Weights of a small audio-text matching model: 12.9M parameters, fusion encoder activation gelu.
Rows from block 6 of the audio encoder of a small audio-text matching model, named by matrix and row number. Each number is 500 + 50 x the weight over its row's rms, rounded and kept within 0 to 999. All counts start at 0. Numbers have three digits each. After the name is the row's rms in percent of the matrix's.
After each channel's rows are labels from the 100 clips, of 14976, where the channel reaches its highest value: "band" is the frequency band that holds the peak; "top examples" is what is common among them. Only what is clearly more common there than usual is listed. The data: short pieces for a synthesised band: melody, chords, bass and drums. In brackets: how many of the 100.
# conv: 3x3 conv (encoder.blocks.6.conv.weight, 384x192x3x3, each kernel summed), inputs 0-95

conv.299 098:515545465536454436500440578510555488542513560501540546428540532478535628497476549531509422538490554436499572459489537503434450491550508530436471501507505533509416507467494621590530538497514547511600528504457436568499552549493467423439609505545518492466523442388555508470507508466421510502
band: 1000 to 2000 Hz (95)
top examples: horn-like (61); saw pad (42); tempo: 120 to 130 bpm (26)

conv.377 097:424585516475511632454479443449526553418508476536448453610521471463472500522574472510554509433545504479467459499401498510496453625502483440439447462538506513515494565494504601583516474477592478509433491526531417420526391511566501587514480554517412514485513478578412452434339552574495563440
band: 4000 to 8000 Hz (68)
top examples: bass guitar-like (45); tempo: 90 to 100 bpm (26); clipping (25); text has "clipped" (25)

conv.24 108:538447479469478510531560528458538514527557490482506437496560514520342628569556506506450548556475452503425536485409472550511470567459457495541448564527547514501451436500485426442523591535433470549526435557529517546557547496563520470568547483537487521416434475455597539496538424412490522492
band: 2000 to 4000 Hz (80)
top examples: open hi-hat (39); harpsichord-like (27)

conv.44 099:566493579535447554486451572429541480450562510611432469525560562440347465430459472508530456418570490429550514480440453470471547590518471516527527448410549457588518470527485549488538454594545595542548517486428485465459572498527475509441523533435518395608477557474494489431465500456509473535
band: 250 to 500 Hz (88)
top examples: bass guitar-like (75); tempo: 70 to 80 bpm (36); tempo: 80 to 90 bpm (30)

conv.123 096:458502394497502459628522413463587541474412513496484441545434449537493549394489539437510496527533498514526484421569475594523468506498498446547558438507529553395483409551494626513546489488494508437457447453502563606480489485449493480546559486549461534479417538508401453543505486427501619544
band: 4000 to 8000 Hz (96)
top examples: marimba-like (43); vibraphone-like (40); melody instrument: vibraphone-like (38); melody instrument: marimba-like (36)

conv.158 098:471428510535476465435479435488510439572488418582539404469550481446559487477488469568516516451550457526510552506581553519475455440546531577525509478445411468540497454552463520563519516471537502503555433435443532493510512479517549487492488493489584534475505545479457481611535515529499476501
band: 4000 to 8000 Hz (53)
top examples: marimba-like (26)

conv.328 106:449533468466463474603476522464557610445585581515450499514532570411535657515423545544502498495477537548521500523484426478535477477475448449582497565565529513482571500484546467428492490526539550567498530544534432527503473435538558504585521479607582398572542393518431516505589480573443492539
band: 1000 to 2000 Hz (90)
top examples: tempo: 70 to 80 bpm (50); thin (high-pass) (30)

conv.287 094:457540502402525494523540457490464471535453523449483560584495553504427543472396666415548487520469563529455500483550512495535542544480507549467520523544450495466488508563466470494497573504418500425557552444476391636530544437488540575443537486504480582466481488481541457531514526451456462450
band: 4000 to 8000 Hz (62)
top examples: marimba-like (36); melody instrument: marimba-like (25)

conv.47 091:524495463577472488451566492480448447439530371489544506579372425462434533448393469522535475477508488382621585509530554459571511462522481408562505500513471530486449527564528541422505516495379562499440499541591443524490498520398404468515535473478497391494565459578539463449576486532397409531
band: 250 to 500 Hz (60)
top examples: bass guitar-like (52); tempo: 90 to 100 bpm (26)

conv.351 097:638482538441517445536439465515503508462488429442512492557514460602521483482489521458537524537479418495496539573493526453572564485419565444565532541478524552531448512477475501446493465439438426528570377482528516441456458409537550520405452474522510424513448553558547518530463569473525521471
band: 2000 to 4000 Hz (80)
top examples: tempo: 80 to 90 bpm (32)

conv.213 102:509498524518536491467449455508457500520547516496451481472493518473542498503461530559427499576563591492515497459509460598476481456528541534445521469497482653449450514557512551498457486529619457500517463424385460437561485592430440533413574476488588449343539523540524485518435529474588433624
band: 1000 to 2000 Hz (85)
top examples: tempo: 70 to 80 bpm (61)

conv.330 113:477484467475492520545459510430534582420489491536485539496556505485484473527519553485524518523420540465472514523469538469514431460589411548453438493411506564506426511518534444456563513580536468398398459474563489546507490551544401493312497578470491523549547494522522415454507475479490445433
band: 2000 to 4000 Hz (94)
top examples: closed hi-hat (49); square lead (32); melody instrument: square lead (29)

conv.258 103:430501596461514538609473433433605490445562378528543467545481501499424497483471441491406511513381437483454528403490584441447536441470581487548399476543537465565586560501491479473511592585513577573456576542543497420439519521565540498521476507527481504490536510476507495488532422625467536495
band: 250 to 500 Hz (62)
top examples: thin (high-pass) (46); tempo: 120 to 130 bpm (29)

conv.79 095:531523548471429573550493500410442508537532452578517529530513505455524601476520560524487388594497584459487605433468467584424478507411477521487450469478523426512567582540460539551544465538585473491503503554534475531518514532565529503532384444438551567408435545536477461580394514482451445600
band: 1000 to 2000 Hz (82)
top examples: bass guitar-like (46)

conv.184 096:500452571521533476483476528419488558547525467447468467506527542379521533552521481531394546502496506491515445494518511537577485390522528438472574506426511482502505518609471449524511355480558473483564442506497529447438518468497578507472537525405489509475529564541443405540534478558402455467
band: 4000 to 8000 Hz (68)
top examples: tempo: 90 to 100 bpm (28); text has "four" (28)

conv.13 105:477450531440487470552523587498561504503551541501506503516552489460511606415452543493504503506424483548409480422432504507447492400537504583505392534449431475503550575465467479453422586487498444448565527566506527501462513466498546518532441506505486477559452547483406396508454507514535513512
band: 2000 to 4000 Hz (57)
top examples: open hi-hat (39); marimba-like (26)

conv.380 102:418429448495501472432594522581491451450449480438505460372537430525614428390462498470459414503491484492507512579467566559533438561592450563590432575460449381507519511357471612565536557421409434502512616532477486493575445534472509455474492522531448532482505538531424516503440457475450513453
band: 4000 to 8000 Hz (58)
top examples: marimba-like (43); tempo: 90 to 100 bpm (27)

conv.18 104:529525500575471515514360467495489588473427513473581491550430460423622536484561588540518481497420517506548533450508573404540535538495484526518461564513444519446581507527543499482497499500500400482578523433521477389486474571472461577547397518413500558454496532482565587546383484488496530555
band: 4000 to 8000 Hz (96)
top examples: marimba-like (49); melody instrument: marimba-like (29)

conv.150 082:555482412474489515589571538544529572519482517466486428524580500566402508613454524542567587545495464505566511527520424491526450517459519488451544499570468472539445451492433468519539380482552526497557497527482537486508461482473606494507551534422577444573526441411488458546479547518499490537
band: 250 to 500 Hz (100)
top examples: square lead (29); melody instrument: square lead (28)

conv.353 102:555519578403441453530542585421529531396447567538485488425432419447490484466543467456398478457467480475462479570502584572373482419478552439422607478488520548568555508566479499474491491489442574520442491530461407445497508575540485558535484426503525480503519578588491509496565490492537462584
band: 250 to 500 Hz (75)
top examples: bass guitar-like (70)

conv.178 106:580499409508534433411520504493421527522553440524498593496501503453506501587489444490461497432566430426474534506511531560425536516497459481443449473519491443444518489493455532541471552516458476546445522521461526481540505536459587511573442621513539640613395499485569464457410554372583545505
band: 1000 to 2000 Hz (99)
top examples: tempo: 80 to 90 bpm (49); tempo: 90 to 100 bpm (34)

conv.42 091:410475485453512516554517560476528549574480406525473454494479490410497556524454533335524485548562449523554377484525557459487501531570529543503469409518451423399501478572568471468500405517566435459530466521598481408562454409450551565469521495526414539460467489500388500576507534459515470469
band: 4000 to 8000 Hz (73)
top examples: marimba-like (36); melody instrument: marimba-like (26)

conv.120 099:523522492483430499556423436356520505533521517526520446533481533510441412472577431520434482519659522512552521530530465486492516434469535439489625540514550450500538473509402592470501503526517425472505515473483429442461560508445485389483459519560432424555543493474502550525491500542433514482
band: 2000 to 4000 Hz (66)
top examples: bowed string-like (38); tempo: 80 to 90 bpm (25)

conv.358 091:492512492521456504431496483513552482510499525468502543554514592455497472545496494513495420585527454490493502454536479505584553478516537451503525525490510484497432589404461541565503453489458518514512525494477472443498482468469474519499561495554510489496433492614609513405417506389423431439
band: 250 to 500 Hz (100)
top examples: bass guitar-like (48)

conv.222 089:510450473468462499545483445496576494396470610506508494576496478522495536474529468499426495516529547466408483620611403525577473492501488478555560482450514444548495429480502535569525419488440507600482557465494544471484565461455512501555427411474453547492529583466405491480486558568347476530
band: 2000 to 4000 Hz (93)
top examples: bass line (98); bowed string-like (90)

conv.195 101:486432518458495478502526539517542581387448417542479453502492478428502512430558394555508394457522457504476490547525500468513469582446586502494586559494495542511500498600562522456499527563456557474431481458534517499554611537592528473517526556522523542456506550532477550473490441409561510525
band: 2000 to 4000 Hz (68)
top examples: square lead (30); melody instrument: square lead (26); tempo: 100 to 110 bpm (26)

conv.69 098:547533523465583513556470533517492531445480556579477546497443517547426476608509535434518543520486572469435440529430478467571400537497476483394562511486509541509465539445450481479554413466494525519465527438543481498430497462523468498467451497347546410565471506491495527415488514518512459518
band: 250 to 500 Hz (92)
top examples: tempo: 80 to 90 bpm (37)

conv.105 111:445436434482514453521527504544538395563493509494474504588525482496527510439473546558573427566511427511475549531594433528541455468497467534578587481420508574475492446445456524547603519431510535459516465443640540487504495498479549452448526565573503475555448442422487540474456491440583603420
band: 2000 to 4000 Hz (92)
top examples: marimba-like (33)

conv.39 093:514465611478493522490472401563409540510525507467491484460536592511525551502464544483434534494456584420438568408486469508581451570530444455506479544417475437504464469567471536541509480498574424471530504478514526423525493542492488548450551499495500462375515510517579460484404544528506525535
band: 2000 to 4000 Hz (67)
top examples: tempo: 90 to 100 bpm (30)

conv.146 098:426462474483353582527520524475497507474564546405521456521581511500507498439537428487485459550387474527479430422535516528458519582503467531595488568541502603435482536484495449473475459563536600536581532495501452500532454546554504534493455479456480498536543464453432567623491596477433552499
band: 4000 to 8000 Hz (62)
top examples: plucked string-like (29); melody instrument: plucked string-like (27)

conv.89 093:570542519472477472410541504586494476512591436459480518459496508536509518484429639522505401514498477530489478504575528488463465447553450509415440496441563510587486482598460487425518492528446529518487459565533428569378495430496477461521535492469576563524497536518392434539499551472517456498
band: 1000 to 2000 Hz (59)
top examples: thin (high-pass) (31)

conv.193 106:511443536489468536470466487481469472470542538512532450507536436548514588493493535441470496600491584494411488465418559505562450478462505502533379513477436476404503609499604506604433537540538476555572549475511484590498494503572485550488375460515481399471497511640561494451404551502517504525
band: 2000 to 4000 Hz (92)
top examples: plucked string-like (31)

conv.309 103:483439473519501513535482522501439451531462505442564587489576480539510498523441521475509531563377434491515605410476435513442460483501465471519500507439426474502565483569585451567505486462463477542599521499489429507478462556375484424455507513532530544491540563398497540513530527547559552470
band: 2000 to 4000 Hz (54)
top examples: marimba-like (27)

conv.7 094:477596480619495437518514546528438480507419421487604605510543507465515516441458506485509479490452538456434545419492590593591465537549587487508466583462446471584450544538390482454536485509449474431492488455536464466428480458420459514486577574497497548558506446576522538450466582455524507526
band: 250 to 500 Hz (100)
top examples: tempo: 80 to 90 bpm (29)

conv.106 103:505498403440486542475484449438497486548413494484549554502503528405547485485460553485488463559454537527559524539472383529502468540493477541519491413546579522500473480495523475512570504479567484521456534583485449639516537441448441465495482514526447511441468507329612564524541432496503512401
band: 2000 to 4000 Hz (74)
top examples: marimba-like (41)

conv.362 092:448468549415514515468641562530513503559493472562526432505579501488558449572513416453527484430533438488480487473571603596460372419494550474402534490510500457547463453426538457499484503423525506497457596450553539430461488439568594540479554569496516515505471478425486436569526548466447489463
band: 250 to 500 Hz (100)
top examples: bass guitar-like (47); tempo: 80 to 90 bpm (29)

conv.370 108:503509485403563501468535477462430470488469470458399527569482472480433647440350475466492556541508564492532461412468524447525455527545512515434449501502516470420582555579567450537481547524444422548553514508448384539525587578466494645519427420488486493503503477537486481448550482629487485471
band: 2000 to 4000 Hz (84)
top examples: bowed string-like (84)

conv.103 096:485561474460537501473545567510445499519425547505505524543479475491560506421509486582453510498549447562529503566574503499471565542536452523474492478441538468587435517532507489561515465460573522496393528405499419483556490454444519512503411507518581477514474518599392504486533500500371420488
band: 2000 to 4000 Hz (52)
top examples: square lead (30)

conv.303 104:459488415499506528549567474559380499529496538521384528374494483477448561478562506544526447476576567525525564494497455502475474508534543455471484516502502485451475446437599528601552531421416501457596495559473483546505600540448450502448506510587458554479493482511400489552435515503560503526
band: 1000 to 2000 Hz (85)
top examples: bass guitar-like (65); tempo: 120 to 130 bpm (38)

conv.369 102:567434491504563531397494451512467490535521431573509561567475501449617533510479405525486579488590478526513385544553476471407473537483439457499570528494528406490460542429528470506472379474470523450513537540506462419471457471485528459553533418483598468464493478487557495510480504442538493423
band: 2000 to 4000 Hz (66)
top examples: tempo: 80 to 90 bpm (40); marimba-like (37); tempo: 90 to 100 bpm (26)

conv.192 098:516473529427536579394500530461450504507504490583531530487486475468494439434454491527524483596567466530488505506496489419567498546496521532548428526491502509490483477503511442499464433464495424529506577452461438482462581519508674526458518587491475420368489560479442471480498516457461483450
band: 250 to 500 Hz (53)
top examples: tempo: 80 to 90 bpm (38); tempo: 90 to 100 bpm (34)

conv.186 111:404502502475545452523579480360441495459500503486495504517422480590414521498411594513503523451421500477453575496507516450522568435539534434490522429464532541454442545556585496431514549489404496522560439452495479558583567446503559537452446435476519603541544438418441442497515472464494501544
band: 250 to 500 Hz (99)
top examples: bass guitar-like (77)

conv.323 097:491420495469504491450393534518595486478457521405451487515484513494432489474478404404501504498539497534605518460536523467452466520497587447483535384521573489458507443465578472559476567393528441545551492508501507436419538497563511595476486401502477505518508466493516608533513440548514473522
band: 4000 to 8000 Hz (94)
top examples: harpsichord-like (29)

conv.381 103:542572467541556446470496466521522499496646421488581452448456522498546402544474557551520464488610507427504448510553434530513582485525551488474544451510607497485447527440516458551585483541497471543475498515502546566416473463451525434513535478524519440492475653588500587488463456425471465548
band: 250 to 500 Hz (97)
top examples: tempo: 80 to 90 bpm (50); tempo: 90 to 100 bpm (30)

conv.194 093:505504522454484455458592502434501547473580606544478513434505550501519393488450540605538449564489432472519465473328506454508499567498497456564485442485504518581442440473447525588462527586536493496566608524434492517472488459465526555521454505480529442508500495525513454535467574525524462468
band: 250 to 500 Hz (99)
top examples: tempo: 90 to 100 bpm (60); tempo: 80 to 90 bpm (26)

conv.20 099:458490456508451523546411422573519483488403568432484539409548511516533497504505554497508507431467507518586565476530517536422539531564524562504562543569569506478462641536481507506548559377488567457519467514547644535519545399536556556563546476574505463493483466496450448566495538553467543418
band: 2000 to 4000 Hz (69)
top examples: marimba-like (32)

conv.11 097:573454546491583527484567529572577524452453610493575473540467483528535439410488477476518534561440450551449523603593417469566512504500477471546479551501467539516464455427511520485539525529439475552437442503437502623434423615529518423417418382544476462523493472482495519487528470422532487555
band: 250 to 500 Hz (92)
top examples: bass line (99); tempo: 90 to 100 bpm (37); tempo: 80 to 90 bpm (35); clipping (27)

conv.261 102:484467479579530515456489589471449359493523504502514541432578506423510524529478593481388482528524519607451577538583562580538516494504452511598442546529463568508500598524506425484473553511397548430543462548512541537542518518496487479529502515387515503434444539567572515555542506505470522478
band: 250 to 500 Hz (98)
top examples: bass guitar-like (82)

conv.0 097:546443464462429396446351391532469580464453529484495541581462465407526463515538473431571495486453438433534522530506517441518468495483538508453498480464536438452476537423622481563490492447546437476517500451483604536480484524592419475526486575582542456478487582558484589464479514500469549535
band: 4000 to 8000 Hz (75)
top examples: marimba-like (36)

conv.82 098:408559506470489533508444548507529432494542437533412449509495489529420568493493452455497530466517577561515449530564467503451530558537635442496476434492507575540477444424517598513499517548446510435577507520517461470544407529557497561537529410472478537500549405461481581551424516464370529503
band: 250 to 500 Hz (78)
top examples: bass guitar-like (64); marimba-like (32); melody instrument: vibraphone-like (27); melody instrument: marimba-like (26)

conv.67 095:491442505582538481579495587506480469547501441530489498490509575435542470520516568457501510461497532461488562466486493566571531468498514527435553515526540490560552521494445459485424542528521544503503453464496394494480436545544458539459544536461498483402584469418438434547519510543412502579
band: 250 to 500 Hz (91)
top examples: bass guitar-like (59); tempo: 70 to 80 bpm (28)

conv.276 098:474500523522560580459345572473526476500470484540536504436499518453489461498455452612529517491476493483518403479434535461516422375476400546460589437484465526497480557566478475492519495573456448557449500483484416567494567495450526529493455461500484532545482634513482481502544488613554478516
band: 250 to 500 Hz (83)
top examples: tempo: 80 to 90 bpm (35); tempo: 90 to 100 bpm (31); tempo: 70 to 80 bpm (25)

conv.196 093:495565549456435475518575477438546516448529501516472499574569450454524523511428498479449401479478383540596512509572520482584471513523524636489513550448494493497496489509451488643510528553512454501479478506568536551528444479608478568536448583488474501576550472472416550522523536450512505463
band: 4000 to 8000 Hz (54)
top examples: marimba-like (30)

conv.218 103:529677475480429458451544550477494552584496483471483543402461476547441552528498497504508416528490447488473560447475446518386556457471538526482454526481467466517438325512460542454555477484508493535429562488571543546579515500446541419450608519518507544491475486399524494502524573504555607479
band: 4000 to 8000 Hz (79)
top examples: marimba-like (30); melody instrument: marimba-like (30)